config = dict(
    encoder_arch='convmixer',
    model='segmentation model',
    dataset='seven-segment displays showing three digits',
    train_examples=195000,
    image_size=48,
    crop_scale_min=1,
    horizontal_flip=False,
    num_classes=3,
    encoder_norm='batchnorm',
    encoder_activation='gelu',
    encoder_patch_size=8,
    encoder_depths=[10],
    encoder_kernel_size=7,
    encoder_widths=[384],
    decoder_norm='groupnorm',
    decoder_activation='gelu',
    decoder_weight_standardization=True,
    decoder_widths=[48, 96, 144, 192],
    decoder_blocks_per_level=2,
    decoder_block='plain',
    decoder_attention=False,
    decoder_upsampling='nearest_conv',
    init='torch_default',
    optimizer='normuon',
    muon_scale='original',
    learning_rate=0.018,
    momentum=0.95,
    nesterov=True,
    orthogonalizer='newton_schulz_5',
    adamw_lr_other_params=0.0021,
    max_grad_norm=1.0,
    max_steps=5300,
    batch_size=64,
    epochs=1.7,
    lr_schedule='linear',
    final_lr_fraction=0,
    warmup_steps=260,
    weight_decay=0.02,
    adamw_weight_decay_other_params=0,
)
Rows from block 5 of the encoder of a small segmentation model, named by matrix and row number. Each number is 200 + 30 x the weight over its row's rms, rounded and kept within 0 to 999. All counts start at 0.
After each channel's rows are labels from the 100 images, of 14976, where the channel reaches its highest value: "top examples" is what is common among them. Only what is clearly more common there than usual is listed. The data: seven-segment displays showing three digits.
# pw: pointwise conv (encoder.blocks.5.pw.weight, 384x384x1x1), inputs 256-319

pw.300,209,180,235,175,199,187,208,236,158,210,225,193,202,124,196,203,175,168,165,180,271,141,233,239,199,203,195,218,203,178,157,249,164,198,238,172,189,192,238,166,215,193,158,245,223,179,246,139,167,206,181,231,204,173,212,178,177,217,181,211,203,164,146,232
top examples: red glow

pw.285,202,172,185,233,204,230,195,159,225,239,250,215,148,195,162,187,187,173,221,241,229,168,184,183,199,161,207,191,169,174,208,235,215,160,216,194,185,192,227,190,149,217,240,207,200,212,193,161,150,235,264,186,149,171,220,129,124,235,205,212,232,195,239,211
top examples: amber glow

pw.238,218,178,207,211,203,208,169,225,188,208,244,188,144,219,172,151,172,208,238,182,202,227,232,232,197,214,303,196,202,175,146,207,186,274,171,212,182,193,223,199,251,177,197,220,166,229,208,172,184,169,200,201,190,234,168,166,180,292,225,188,143,196,218,238
top examples: amber glow

pw.368,161,130,222,184,173,229,199,230,327,208,200,211,151,163,161,204,224,186,214,213,202,212,201,192,209,271,184,165,166,202,183,150,233,211,214,205,219,180,180,196,193,186,162,244,231,210,197,220,189,205,181,137,205,222,189,167,202,175,200,209,207,209,197,205
top examples: white glow

pw.23,212,209,221,182,243,216,216,250,170,209,175,177,174,213,168,276,159,203,209,198,172,154,208,223,212,176,186,268,268,156,176,152,197,209,237,202,198,157,210,131,251,190,203,192,193,201,208,177,205,178,205,214,214,189,223,267,259,224,193,173,163,229,183,163
top examples: third digit: 1

pw.372,235,213,163,156,198,199,214,162,178,206,207,209,217,253,178,234,203,198,162,191,217,180,184,179,164,204,187,223,189,206,196,177,209,213,212,170,208,191,201,191,209,231,249,216,201,164,184,194,202,249,195,213,156,216,174,198,163,213,211,88,158,198,146,173
top examples: first digit: 6

pw.276,179,198,201,215,107,235,193,148,207,189,237,213,171,193,202,135,192,232,157,213,157,247,208,203,174,215,170,197,225,210,189,193,227,207,197,195,202,209,133,210,179,252,188,216,207,219,229,165,241,184,155,199,188,208,205,170,170,163,233,215,233,160,227,181
top examples: second digit: 1

pw.268,202,181,203,268,178,197,197,220,153,183,176,231,161,196,212,194,113,217,223,189,202,195,219,205,160,177,200,214,209,198,253,196,246,208,199,203,145,233,188,229,169,216,123,240,215,186,221,209,213,188,191,229,203,169,216,150,153,146,162,164,146,228,188,227
top examples: first digit: 5

pw.142,210,207,189,239,262,199,226,152,177,220,185,181,221,209,194,252,197,230,131,194,208,183,172,178,203,235,196,238,164,184,233,191,215,208,250,204,148,181,220,190,161,191,200,208,194,259,169,261,166,180,183,179,204,192,211,211,233,185,192,168,157,242,202,192
top examples: third digit: 2

pw.11,159,183,209,173,224,160,230,215,99,255,228,177,172,219,190,216,235,209,207,162,175,230,193,176,152,224,155,203,199,174,175,191,164,199,198,203,206,180,198,199,240,207,177,211,169,224,214,211,228,193,219,188,237,157,204,157,167,243,213,218,184,159,180,211
top examples: second digit: 1

pw.73,201,208,170,213,188,198,230,200,185,177,182,212,271,157,222,153,196,184,166,217,235,157,209,241,248,244,195,165,186,236,230,191,193,264,214,230,213,265,216,218,211,200,198,241,251,239,187,227,190,238,177,214,159,238,208,204,177,226,159,185,171,207,157,215
top examples: dark on pale

pw.64,200,197,214,199,186,183,175,179,225,193,207,165,185,235,159,206,179,215,255,237,205,189,182,194,215,208,176,220,157,187,183,204,232,169,246,215,168,217,169,161,162,257,221,176,164,233,218,188,154,206,163,210,238,196,213,219,234,207,272,195,199,208,227,216
top examples: dark on pale

pw.298,253,194,248,244,203,207,226,227,174,185,204,206,180,218,194,179,204,214,184,199,189,214,129,190,184,238,235,133,160,169,243,192,225,173,189,170,188,223,144,174,184,197,178,200,197,164,173,213,202,197,212,182,226,179,236,140,169,169,188,218,179,206,213,131
top examples: first digit: 2

pw.50,184,178,210,181,195,231,227,215,192,224,220,250,117,228,201,201,232,231,133,225,175,246,236,197,182,190,169,241,244,232,163,240,195,257,188,167,221,249,198,188,210,213,196,241,201,221,199,187,214,162,225,199,255,198,158,196,197,240,215,144,136,233,167,224
top examples: amber glow

pw.184,194,185,207,232,211,196,136,252,172,157,217,180,202,241,191,156,203,189,176,213,195,202,180,171,259,204,176,174,237,163,180,187,222,248,181,188,224,151,180,142,214,196,225,198,221,189,200,149,242,210,162,171,203,256,231,157,161,226,201,151,214,124,189,288
top examples: second digit: 7

pw.307,189,209,204,161,191,217,236,189,235,194,211,173,232,144,145,198,227,164,173,139,215,264,190,216,197,211,184,162,188,174,213,222,211,214,200,219,223,182,172,202,173,172,215,147,144,233,164,230,183,167,194,171,201,179,207,166,211,141,187,190,185,195,194,159
top examples: the digit 3; first digit: 3; third digit: 3; third digit: 7

pw.327,228,188,259,189,196,182,189,223,194,217,202,236,215,184,194,199,244,210,220,189,194,156,161,171,187,217,194,257,218,222,218,239,183,188,183,201,188,178,229,197,212,220,177,219,226,166,219,179,190,181,224,202,205,264,241,217,153,223,219,218,183,159,162,239
top examples: second digit: 4

pw.40,151,195,146,286,242,169,155,207,212,215,198,181,195,222,173,204,188,205,240,227,186,141,212,177,205,209,234,220,193,184,181,209,241,185,190,144,172,194,159,181,221,212,156,247,216,153,157,187,192,219,214,164,223,215,189,219,229,171,199,215,247,173,215,178
top examples: white glow

pw.164,219,215,207,175,204,235,217,184,175,171,208,162,212,237,208,225,224,295,270,207,225,180,163,195,237,279,190,190,199,211,214,211,130,143,196,214,238,233,193,186,220,173,172,248,198,199,188,193,230,232,209,205,196,196,196,196,219,232,204,211,208,155,155,190
top examples: third digit: 5

pw.84,270,200,247,200,148,204,177,206,237,196,199,218,170,190,152,222,202,197,237,159,250,228,173,196,171,238,162,215,225,192,182,195,167,227,192,210,136,203,166,195,214,190,175,200,230,214,195,219,169,226,191,191,197,171,289,153,178,194,172,249,224,174,231,136
top examples: dark on pale

pw.295,174,211,251,199,197,261,226,220,177,187,232,208,168,212,207,166,201,125,140,200,204,225,236,199,188,183,175,225,271,187,168,186,167,184,152,201,183,242,213,191,233,169,143,210,197,207,204,139,193,184,157,174,250,169,239,211,165,243,214,202,211,201,198,191
top examples: the digit 4; third digit: 4

pw.218,173,197,203,252,157,216,172,121,218,240,230,209,205,243,173,230,167,180,188,182,203,217,216,235,198,197,196,150,216,208,203,217,221,213,213,230,136,223,200,123,256,165,160,165,155,197,219,200,229,154,249,181,208,177,226,269,177,197,190,187,262,221,215,228
top examples: dark on pale

pw.182,168,189,231,174,152,198,201,198,224,200,209,242,212,203,262,220,146,218,191,251,155,209,225,188,234,187,179,248,161,193,192,117,209,197,184,236,201,222,206,198,192,183,230,266,183,158,165,214,211,229,244,208,164,114,213,168,222,145,201,232,198,189,206,216
top examples: dark on pale

pw.363,184,266,220,185,193,199,184,217,189,214,170,201,222,224,220,224,207,234,219,171,195,214,209,206,230,228,208,199,204,234,234,225,165,171,169,262,189,197,219,203,152,188,192,179,232,240,214,199,192,230,217,169,192,244,236,241,255,237,250,198,179,155,153,193
top examples: second digit: 1

pw.67,170,168,205,210,189,124,216,186,254,232,195,267,193,188,194,225,297,192,207,183,248,191,214,234,158,165,205,184,230,218,197,214,166,196,215,220,182,188,173,202,168,166,225,198,188,270,224,225,193,170,163,244,222,173,210,204,164,239,200,256,175,201,217,246
top examples: third digit: 6

pw.144,244,225,253,241,169,194,176,176,157,213,185,210,252,223,220,195,192,181,224,247,204,248,123,192,244,151,206,233,226,238,227,257,181,190,231,219,259,226,163,216,216,226,218,232,145,162,207,154,186,216,202,166,182,224,225,226,232,181,191,225,227,184,204,180
top examples: second digit: 6

pw.112,220,235,200,200,183,195,168,237,211,176,177,207,184,228,185,181,226,157,197,159,195,253,193,187,233,222,194,198,175,212,233,198,152,171,177,187,218,165,159,182,177,164,212,183,154,233,208,102,234,198,114,269,229,125,144,160,166,219,193,213,211,175,233,232
top examples: the digit 1; first digit: 1; third digit: 1

pw.24,260,172,205,208,250,258,205,213,153,192,192,223,191,207,220,200,190,146,164,177,169,187,258,190,180,211,181,212,181,176,172,192,227,233,174,163,195,203,235,166,218,181,212,189,216,214,212,183,200,179,248,223,181,190,202,178,201,175,216,202,194,207,220,188
top examples: second digit: 3

pw.21,199,241,236,183,186,177,174,258,238,193,232,182,243,186,198,231,201,210,177,239,161,250,232,206,218,201,191,234,191,179,161,210,160,182,244,224,200,203,195,175,195,177,185,208,216,218,207,230,195,128,138,209,184,228,210,199,216,199,183,215,188,205,194,178
top examples: second digit: 9

pw.163,192,177,144,215,208,230,181,228,190,162,209,145,245,262,195,206,132,214,184,165,189,251,236,188,230,191,244,205,188,216,210,144,197,158,287,204,172,195,215,205,212,163,154,196,175,199,230,217,195,232,212,211,171,177,194,214,204,188,251,174,183,190,179,221
top examples: second digit: 3

pw.355,225,186,243,180,181,193,219,189,194,164,197,177,173,205,145,193,212,215,168,211,230,222,201,175,200,217,217,178,215,203,204,159,168,184,182,140,267,213,175,249,164,225,185,171,190,170,192,133,191,161,218,194,237,211,221,244,239,206,174,198,185,151,188,220
top examples: amber glow

pw.113,179,276,218,226,203,226,245,190,259,245,207,227,221,193,191,221,201,221,212,229,184,233,256,241,205,171,231,176,214,203,186,194,194,198,209,198,201,215,157,223,195,160,204,216,176,160,253,166,201,201,192,218,205,161,187,199,160,219,163,156,218,231,225,226
top examples: third digit: 3

pw.313,213,183,174,199,165,181,213,236,190,143,197,174,150,193,189,197,234,215,204,206,211,198,240,193,136,176,184,160,178,285,212,208,143,164,196,228,180,220,176,194,203,217,209,228,200,183,225,185,250,199,204,205,159,181,206,236,224,213,199,271,214,194,175,208
top examples: third digit: 1

pw.41,196,180,211,217,199,169,183,209,261,210,173,238,215,209,252,145,181,218,231,172,184,244,196,221,241,218,198,211,221,204,185,225,220,179,187,163,187,155,194,160,214,199,194,212,181,224,253,173,215,221,183,214,238,149,221,200,206,210,157,195,202,223,311,195
top examples: third digit: 3

pw.354,163,208,193,198,210,189,219,153,186,218,161,210,189,243,227,199,207,189,276,170,226,201,255,183,192,224,169,221,207,173,211,194,189,255,154,165,201,213,229,229,197,184,188,164,193,142,170,156,178,235,188,126,180,223,187,233,208,185,172,152,222,218,194,221
top examples: green glow

pw.364,191,175,197,204,190,198,186,212,182,204,221,211,166,207,205,155,286,191,211,173,240,229,159,221,239,221,203,199,192,224,179,216,191,175,250,201,180,215,201,198,218,171,201,155,173,209,236,210,218,134,207,212,181,237,240,198,157,213,210,163,191,171,187,196
top examples: white glow

pw.352,220,220,189,225,254,152,223,189,221,210,193,194,257,195,242,151,230,179,174,136,221,204,190,191,224,208,191,160,178,211,226,196,251,206,185,175,205,229,184,206,188,213,182,156,178,171,255,214,162,160,185,214,176,189,201,189,204,199,190,157,157,174,218,194
top examples: blue glow; first digit: 0

pw.91,174,227,187,198,223,228,182,163,216,221,223,195,174,187,213,213,222,234,214,152,225,242,231,189,198,213,178,228,193,143,198,215,152,206,225,223,181,207,163,217,178,258,227,193,208,212,215,199,208,202,208,219,210,226,212,235,203,265,185,168,217,176,188,247
top examples: dark on pale; first digit: 3

pw.349,143,175,173,217,207,159,163,219,172,167,175,183,202,195,212,195,222,194,221,191,163,138,225,177,173,249,198,161,224,205,208,195,195,221,228,180,228,181,179,195,218,189,242,268,189,173,150,192,184,171,168,235,198,234,177,219,219,180,185,217,180,155,200,189
top examples: the digit 6; first digit: 6

pw.39,174,170,170,214,147,190,203,253,148,201,182,197,213,197,193,189,231,183,218,205,200,197,175,149,217,216,168,223,187,261,190,182,240,232,158,227,162,247,190,195,235,165,202,253,235,162,206,130,204,216,200,160,200,201,183,189,155,169,195,230,232,192,193,201
top examples: first digit: 4

pw.78,192,198,180,221,251,189,180,205,178,188,198,196,186,172,227,233,193,190,180,157,176,226,194,178,224,196,182,277,168,243,211,203,163,180,211,217,239,227,181,206,187,203,235,232,163,242,189,170,164,200,175,208,174,206,157,218,211,180,139,225,222,205,241,234
top examples: white glow

pw.361,214,221,169,252,170,207,220,191,163,164,169,159,167,238,194,248,243,194,182,171,234,174,225,220,184,199,244,179,161,184,229,220,178,170,226,225,204,195,190,134,224,191,231,215,198,188,203,174,227,205,152,252,162,185,161,240,189,180,201,222,167,243,219,190
top examples: blue glow

pw.267,202,174,225,201,238,177,201,219,215,178,160,294,186,234,164,157,220,177,148,244,178,143,195,207,216,164,245,208,192,249,179,184,159,206,227,142,209,207,207,216,173,250,259,215,224,199,188,185,232,203,177,241,237,194,203,246,225,231,201,220,162,214,213,190
top examples: second digit: 1

pw.344,187,202,189,227,193,180,132,177,211,253,241,188,220,216,218,165,182,202,204,182,200,210,183,167,219,216,211,226,179,182,241,255,169,195,165,254,208,172,185,228,188,192,168,145,195,167,190,172,202,160,149,241,201,168,189,226,219,182,218,130,193,151,195,170
top examples: amber glow

pw.162,166,180,122,135,249,231,179,232,150,199,233,213,220,230,195,158,221,178,176,185,139,233,216,171,194,221,224,120,231,230,181,220,239,237,198,227,172,202,204,205,217,203,196,252,218,202,200,174,215,181,158,199,176,265,218,216,201,173,241,173,152,175,170,215
top examples: second digit: 7; second digit: 1

pw.371,247,209,242,200,137,198,180,217,212,212,155,194,183,203,169,244,227,239,219,209,212,154,200,176,232,174,218,218,186,178,227,219,212,239,191,161,181,219,165,176,272,141,278,225,228,159,213,212,227,161,269,206,215,163,187,245,185,226,166,182,178,222,138,190
top examples: second digit: 1

pw.18,199,202,192,212,172,215,196,241,133,182,204,216,215,195,166,216,144,221,178,213,166,160,211,228,195,191,194,233,154,213,197,206,132,220,215,186,189,204,231,195,203,201,228,154,165,233,198,168,220,162,186,147,169,233,153,204,205,205,172,231,194,183,170,175
top examples: third digit: 1

pw.280,171,212,225,210,169,187,140,220,197,214,193,201,119,210,178,190,226,223,219,183,160,194,156,247,218,224,177,266,211,184,202,174,173,167,163,181,194,236,142,226,233,198,168,179,214,158,208,145,220,161,216,192,196,222,242,188,198,210,225,241,215,221,151,171
top examples: second digit: 0

pw.348,191,198,214,215,191,185,265,213,174,161,171,236,180,223,179,153,210,227,235,220,241,224,143,180,251,199,205,188,130,225,235,201,202,205,224,188,170,207,179,148,227,237,197,139,177,234,261,254,196,197,232,217,170,222,214,222,177,169,231,180,182,221,232,196
top examples: the digit 0; first digit: 0